From a checkpoint of a small contrastive audio-text model.
Model: 21.8M parameters, log mel input, encoder arch swin, encoder norm rmsnorm, encoder patch size [4, 4], encoder depths [3, 6, 3], text encoder width 384, text encoder layers 8, text encoder norm rmsnorm, text encoder activation swiglu.
Rows from block 3 of the text encoder, named by matrix and row number. Rows with one number belong to one attention dimension. Each number is 500 + 50 x the weight over the matrix's rms, rounded and kept within 0 to 999. All counts start at 0. Numbers have three digits each.
# v: attention query, key and value (stacked) (text_encoder.blocks.3.attn.qkv.weight, 1152x384, the v third), inputs 0-127
# proj: attention output (text_encoder.blocks.3.attn.proj.weight, 384x384, transposed), outputs 0-127
v.56:527496453476543551522577454549454471550448428499434415440443661458633486508460470535448494509498603495552490489494513533501461576515532462428492550442583500499439395513533474503512459523580562477540503492507497557464559485486485441564471444522520465432467467484520517454562549557533449489458568419439523479488551554491467418539534483592512500460496477552465546529432549534503417410570
proj.56:438518554490504483446516521495495436464514461523527470432540429519485512469605449498468505587503521525501446469580542512562498483410495495568459438431521435474508506528530519427427583489509460421516530467548500441575493584502384530406568513506426466616479486514481488445492439506473446457513441486562437520522460506452501452473439535414553514495443593472521419517564461449562571565550
v.57:596469526445494474478513539614489533424502500476534456473435488521564453504537541502426513419470524511495547488374504434440531512447463553429468526424593494484513549468516558469502579453444522511531511449524466493480533429526598483476392467491462480428501437450561406573552465555488564577538521552476400468535614565517467428477512540405474485523541547571483501510505477539438528451485
proj.57:520499443576490511457556502491438435502470481382525494465470468424449560482488487535483507449505509506478516450549604491586500466565525505514532502503522566516507518523558578490523466454365556435579478453482525559524413539447450569514492595559466605535550552549581489490490461578444554556464462433481475522569457508450476442626430511604456555494418568413487508436522492452541424531557
v.58:402515436565572578503480491439551464525440480514487494548531386517503582560561445467500493532521443510457484466509520499567475403467451519452443517552436513474495483642561508513438460476520437456458487432564455585475509562502399536445529498548488573524544465491521511512420522492562488456470510449447520460486440375432491570544522566601498447521493421429515495513558471492568524459534
proj.58:441447597451498494580521490521518436508523472572454553531478542434569508470408603502519497565496596447607494542577422481459493489490470465481490436471514524445554529442508442567639497551566444527432383518504521446518399491582600488482582482497481488481421559567407557449583473419489554559520507580535413490442471487553508534416511563473473506432446484565529469555454467521481511478498
v.59:498522530552521502554467486483538524502453515487446571548528528517448469463454591502464536486473514456496504525544490517473512493517513455545490484513545444512472437489502466520534545524501465497568532450524430545550510562486456521477491510542448533479508527440559519553486570588434463503450471486529516505490448500473515571502433513497578496502464469399549432510453484492487531517564
proj.59:451470509489438461468516435512529466543520467429510512466494496551611384504467541464496497466592560567559491462479407484492508510464471467479518412500567467468523467552504461474467480518575497441475557535485569459476542515500594452530540493503479490378469494406477489532512533422477487518524505506489421473491514536513500516501588453546494478438537542518458504454517535482499503485481
v.60:553513541406468355453472546566417501508428509528513484469354483592359400457521533490525527518486452495419523466544493516472517479480627408510435478479498516497419453446564558554524486494422487523449501525471523578428511527445617582487432473467587380502482524473519449431420443519578559478551573479529500445537547615561497554441487589522539527450476502497503435483328548510407533453503
proj.60:470554561550535489558575506477624509583530488593509584591509438494489595484493422560482419450508549507360540444464471486523433496392530527601531568596506517516557440504423520407422542458537585553538491493442483517486476538489345437585603490545525405426518485534525519558509558408509366537640410563495538486526448485400458452527437465496629405511581607443408469627459551471539465589500
v.61:483525452562506467472423486575528424477433504478437465477492455504471410430546522519533528486470447457501589555454587459488512541601502519456487520483568468555588574448489552508554453480407535527448565604412483469523579535455538480461555561429543519462517460502516518497493357463536470513517439467428579474494507513583418529610530572545480503473431423526567565354537597448517564452513
proj.61:549476511523494468569563496463428505639553509541517513511555547495458559542488527447495535503461440426453419573479398544462503432534460417486418383446486508497545491496466482528461501594502404540521492495539442574445393490566557474521534463538576533471434501493429499493580538534497461532520476494496466499547517481484433529501541423562400503483525447575439481488504517571503491566406
v.62:493532502606457535337520540495524506563426489515397531490499522505535521585479456556468541540500450526527536412476515564550505499539518597364481462493462484431477541421415437518390515516469549481469515537456502508468541492562467535515515516589562464484511486469529539405541555518460554469507381515499427477493521595340518530465529562478551528475535564514489462569399504399514483461538
proj.62:558430535491542575466515562518575399458499520478544489477561512489500410528487604501482536507538512357544528532537560491490474514510595570507555502518536552438463445570499538441489504524480498527525558450578522450441462522569438481471559413468482450423498448432549539502460515446561464581482522448533573481540487420616430506389522591547605403463508497500526506451589552558468567551570
v.63:527522480475554467527500440621534536472499571432451568534495549416444483484495508510477556483502518507486569496527502450538592600551491515554433395512550501477487440512524464510498456545475514546499516501469476494494555538448487587583488425507449563500455555525535451532519468522520477531547500527515446514528498490527399450565449504543442487428496505484442599462437523528463447497429
proj.63:472438536567462439492526508493452526519512449500574465434554498578465499475559485490492479516533525516543494464472559503510519511430507483429505501438484379529496500433540463480506539539448502414455443448508526486576486441506434480501530608459510452550524511428468470559485515490487477497478559513509533480515434534459501463477509447464568482522527505487505486494573552531525591564481
v.64:466545505450481499473440578607469396536463425453489536550588513521550395532491461517485567594495447498557459514583480392492527450495476391497398531514474543613489548478513494551469542574517451357397430545512596402585410530581543551486484455544460497529517473478418465617468530383608480522466458518508617512718475485459547510574495545459499467459523488472463565578593478538501534513550
proj.64:411567475475477469415531538458462583528532542613397587579411522461580441514461571446440557394504627468444399528640564529547404397513520459468539515552598590576506543518453460462426514458462494442521490471544506523446624541571545433537472445463547561391567496443609536365538441464405478552527498486456460497470457497562459434280477501421530477393509454420545482503395512428346422543550
v.65:481498415542469460511621503563507464551435421410511416462599492522412543499463465542477543487528517549484423530496451542469468439438482462448478355560438479468490499535521523502547452427503436607522433513544538512422437416512505555566537568426527487478522516446516538482513525531574421496464551593500512551477597544487458437603514531511444538512411541470473415557521576530493418449504
proj.65:440479514411464457406500489502487450527506544425491559537479528551430519511466500412481478503544540585462430540403430456404473430488455474450457455543564568558494470414538511444407550574527527511499370547511528455557481555445473394562506515504584441554513419467539505560398474457450542487533485504506532491508476506438486464476514412446461580486609520532543505457495548424489465509501
v.66:520407474513511541485508456415560564493534501553482550462549509472587482484482528437511487553474560451522544559502438511547448436431518506540514570452414588503554548453490468471506414528483519569428423445532418460503493430484467516551499446458493476530482531493483544478462551559506503519517495508538545510450445464495551511504463470467433532494542465511535485575548485566550495514535
proj.66:508501477556441483459550483586463534493493462512480518503492506562460547518440439521413512483516489565440504504543453516511534556605500542546468506495540525511428519456571498574463485516588542567563502533448543529503536517479556524627499541513467519465517536519506467497487519416481539446435487499508532524538486413473515520523493514484567476414501491554549452496472594493500461423473
v.67:531511510498544495553427541528531554503441568489516590486489533533490489478529434556491571503440436452589477436540597513552505480524492403413430512531520409553463450501561532573507513533589476404447477473516579565499440567476597548476498492513512410494550456480551525492451526509507442469499511511544482547637598531467437555573455515517550595471486519596476465511471496492473405548489
proj.67:466514490432528537503465573406535485510470525502496450481618482433522395461528543545583460482500509414431454486470583448493462484548511570440407560465511449489597465436422463519480508395386467494496557422532465455546528528558371536355518391516531525506485405490404431483524453518525474539561439502546481485433483478590456503517516548463492472416523510405506597503574487464591558621502
v.68:572516504497457478500554529557474448512519536580532434550461474443512472517437493489503521497424503464399556531551521473503489499392524433529437521438514467482488564569508516492526535531474464567511489521441511446481534426471536465496493475517495483508483507497461479479473469521605528483547452567493542424465409468467503493520466479442485435474441465578458444575479475540541521460481
proj.68:436406510514418486447500442555513483566524465451397547607492564517444448527521430500505541522549565580548506540496498413548510428429508568562527449499530483423505565491531519480551513546599564458487463462485484479507511531501474486604441523529476523520522480502497538548542508409472461412461545484444505519553578545488473452486533640460539588534490462602514475562474452451457446480561
v.69:556390499517499409473474503425500501532540515512477464467416513418434421542431466440489388558518521407529516494509542523412527509498534609509529481428549601489443451424487576468459472494537533484427483475500490484532389500444446525476552494447427502505467466605502548501452476443497496473460513577494445495504479411566397477509344385443483475472464509567502498506532471531562425528524
proj.69:450570409597473540523596462564527463505506493368559470506431460544557484474417595532446528466514444612588505560515445438524606495558559561460431454469460504475449545488486443550577520519566556525548476366492532459528553521509589427444561552485503456537495439507440482452571527480650468492596484549593542516489502481509490444523531553588601482543434501506549373493577398511559561577525
v.70:439483475535499523510503532491514576419447440433497531513562518480479487603434446488485463480442478514501513405532453479407560552517454517455571538547541499515473476483409525472555510525447533537491482515504414484568508360577528523519514552531459475540521421481495524513579494490506535509417513414538434484456509478484468432430549436373475381568468458540519461510528463514537561497453
proj.70:490479538501471539510538451486500510448509616550543451517559503499550476496544481424530444531493435507592417511471498590476465515476467528455514522432492494491430544538551477461513562550549516516583459491475533442532446525413474451502540543567505546515508448522581488518464512531509483523480463525463607485618502476495485552454522475604501544457440530471504517417524511423479540448556
v.71:517450435530522462531446564483516502493483482543440620470490528484437430496492515439599539504446525555482506466569567532532509605566514545410472537529485468508429452486498438536444460545524521505460503456440496550508424553524455483501402550531533446449481532468546394467476437399473555503465649474503527525456517538548533544564450398442467544493497500434526498445520560577383429562548
proj.71:563463467454543524569445437534467575475458500487481446551539499532507578518486459516490436487531462417516482503489494494475514573548533468529434481384525467473512539433423449459545423509551592528441587488564434448484609460513538639442584497441503493501516520458448601483512389562463462613489403514489484483484428499464528541517453484595444520530493510441463547480509593489529523463398
v.72:488446539556485575513481513518446537481450432496483429457512453464540510451442502499510551495537622422506496473460525486504478467468478520486547588572473486499445454596459459431511511466552549488588410420486520413508558534483487483450457544464563484449444513521496538540507507495592487500507455541582558441490525539520539524446579524533486482483517588481561505476431509559521422514440
proj.72:634532470454436455432549530451512490496508555531451493491493445440505546454511500479498454486418476503454477457503503454398537556539479558462491497500531556498584506499530422488460516534458427403413576634538522458509514472517469564456479444531554498482553484544514455528514496526516473488403495483534423500461474538570509528441485531444433467453514480482462537506590511508486508550518
v.73:592545462443472400593420530578460474543558525560461527484525477533427518499519558493509530505484516360446519567542517485451566546500544429506384455534451449570518488550565530539401565534494455395494487519498486456494416451466503519527558466430548483520554484505590464456542351527460524414480552465478474491491491517536533510578368443569421574442461436538524528471514525530461368506449
proj.73:458422411611459489527493479456491464474488402374529368527543517443490472534514557570425511528449611512605496530421538535589635474534562486479478491482471413412525510444544515502436474422530526422546530519562512491526574423397525475519518471596484557479465430478425475566534473505464539494493447645490435557454485497387532471479544458370562605522464509472455517532555502415553557436483
v.74:544539445535495527546574416451537475439478550516527542519595535499513527496538443562459433414439552453641491514493495508495531519527518504453509476481472433399478514455449484369473484461485609612491490470470380568522492437556501456527568471485538581438386513606472493457513434536522454451550569494572550558504531536565535504537485457456413521486364522566579518506518451499572514485497
proj.74:613582584563446444544605676519498587557510494540449517597426465527618514450435583454463466469536455546469488547456576570487464461444578590449491522582550578596475519475523501663435467499444466573487489541522591571548523521470530529543505500544457420440443381465532507511517446490556518578517563552521527507593500493436440488593535480534484496518484477532446486523478496470449457528413
v.75:479506487540388467537503454547461510605498473547477556550442511473539610568575399584571490445469515516493620381442426500377530467516402493446458469535491494507391467562458463566445518525471524557505565430394485467534493489524580507454546502523552457530516551448501567542497461550501616401522483555530475481542451520474609564441494494607567452554529619489531540514472540532481560596581
proj.75:521445576579468496537541569398469532454462477455451475500489538595467432503519459449492557641516558540536492548437432497508490479363511566454514506455453418530529481425590491460560438458463544470443520514474548412495524430435454590557436658601423523493456532539495514563453552345534543530409556480570564496453502548510452467534476453383535532580463477573570524560604389470549456448479
v.76:530521484564504419560511555506392410510481501442504516436535546460462482514527459491509632561428416509518456425554498526395570480540523479448505555457427393490531501629442482560397454537532327443464506543521524472411410424492540509566469509483419516566489544473578512520506457524660497523437530489507535529514486526550510597466401501513557549457422573421508540452566584445489474485492
proj.76:385481457496434582372469482479560578437507502484538428474542603578549397586608533598543512484432601479604493496439479431582508506546375489460464546533507436449524497551593488473549555577482560466503457457557458417532480542527490518413440519489503645619530432458615468433497400470451416470463518476561492566405459498505477431455478483442522433594529480510503543466515452522495564425582
v.77:579487539428436432490439528500440497483517593482468533500502477453514507540557502505458594538428478498509526491480508451432512532488625507377443450484457453570495493448431524482532450478533501411436439511499479514515392518499562451498443444417603438562540537601575566531569465608523551415523543517480488516578587493485411543546427487501447462476521537464453466513490562537537497415505
proj.77:426519448552490410495494483470633462620503444446584529545506491577513561497495525561470390452609537461558484709434496494710514459525345487445522507448533548507609490441598392535505538496566489555416454439474481575536572511564538442560419538459646618502398531552516456434521413454436412461543546440599528564462467486523505467524419466563503471496564444486483472396455547481408462552537
v.78:547551472423505472492487506454498460511572482447559404482460436587546462497430489421480482460471561432609469537555531491516559465497539463531538501463543605459432507460511514468453518478575479483414477509546450504544482559439495604488499491450434481464490451481590521585470504476575541511479451497546482473543480423519463500509554469550470521502442480605485476510603433470582471495447
proj.78:546563502593473486505579566481610563465428522488515518541374479496587529515505664451453512510505513520512517517536548458427507475519495494461473489537551519604478582545468476490436492556480525533563419588508555445549445517508656547496499441542526492435419455503601495454523449470482575469459495537553520468417535504452522484505546529517608386474520485465515517508428507548549528462562
v.79:521497472520531474567512445613457469478491480406501487482543501507601519447507466523453527524560448538566505521480511508510456350442476482551477514563520556485500472464490402490439526545524517493518425518413622417491544479484489457553445516488438545524538525546502475635395544491538572555527471537557529528587556479507556469472500535533426495581515520477480538524561534489503486478494
proj.79:530548512441433473481423550473406565520484411535395502513569453548463417559466501494522535501477558422510510588518559492546527489488528513522566474429480549556573487503468463545445483475533522455508588514517496481507476409527509397455511521442494536451540519468566619338535544492501470534517556476519417440405490547523388467394428517421479459514466459474453509519491539508444388588491
v.80:523547409483496483579494474528543457536572479512544495494487512495484502468471443547533459408481572490536594558462559467583440502524511501550457482543542512462561522582569502489571501400475519558544539527527486508499575592513512517444533551501563394597453445440559550487517435481486331531555597470499514456452578584448406508546483554528411548538527542564543524499378489582435568542523
proj.80:532441532544446484516512485512530427522495507441404400471542548499370446472579536631546480523428540465440482530464448448549513452539497461555551461433542438435519466523401556537518588493470555394507615543474613583548428477531487474390502531576328495455554576400416576580507475531420619496581583575437324540462581483463499493616447459387586600421438527457417497588530607424628521465436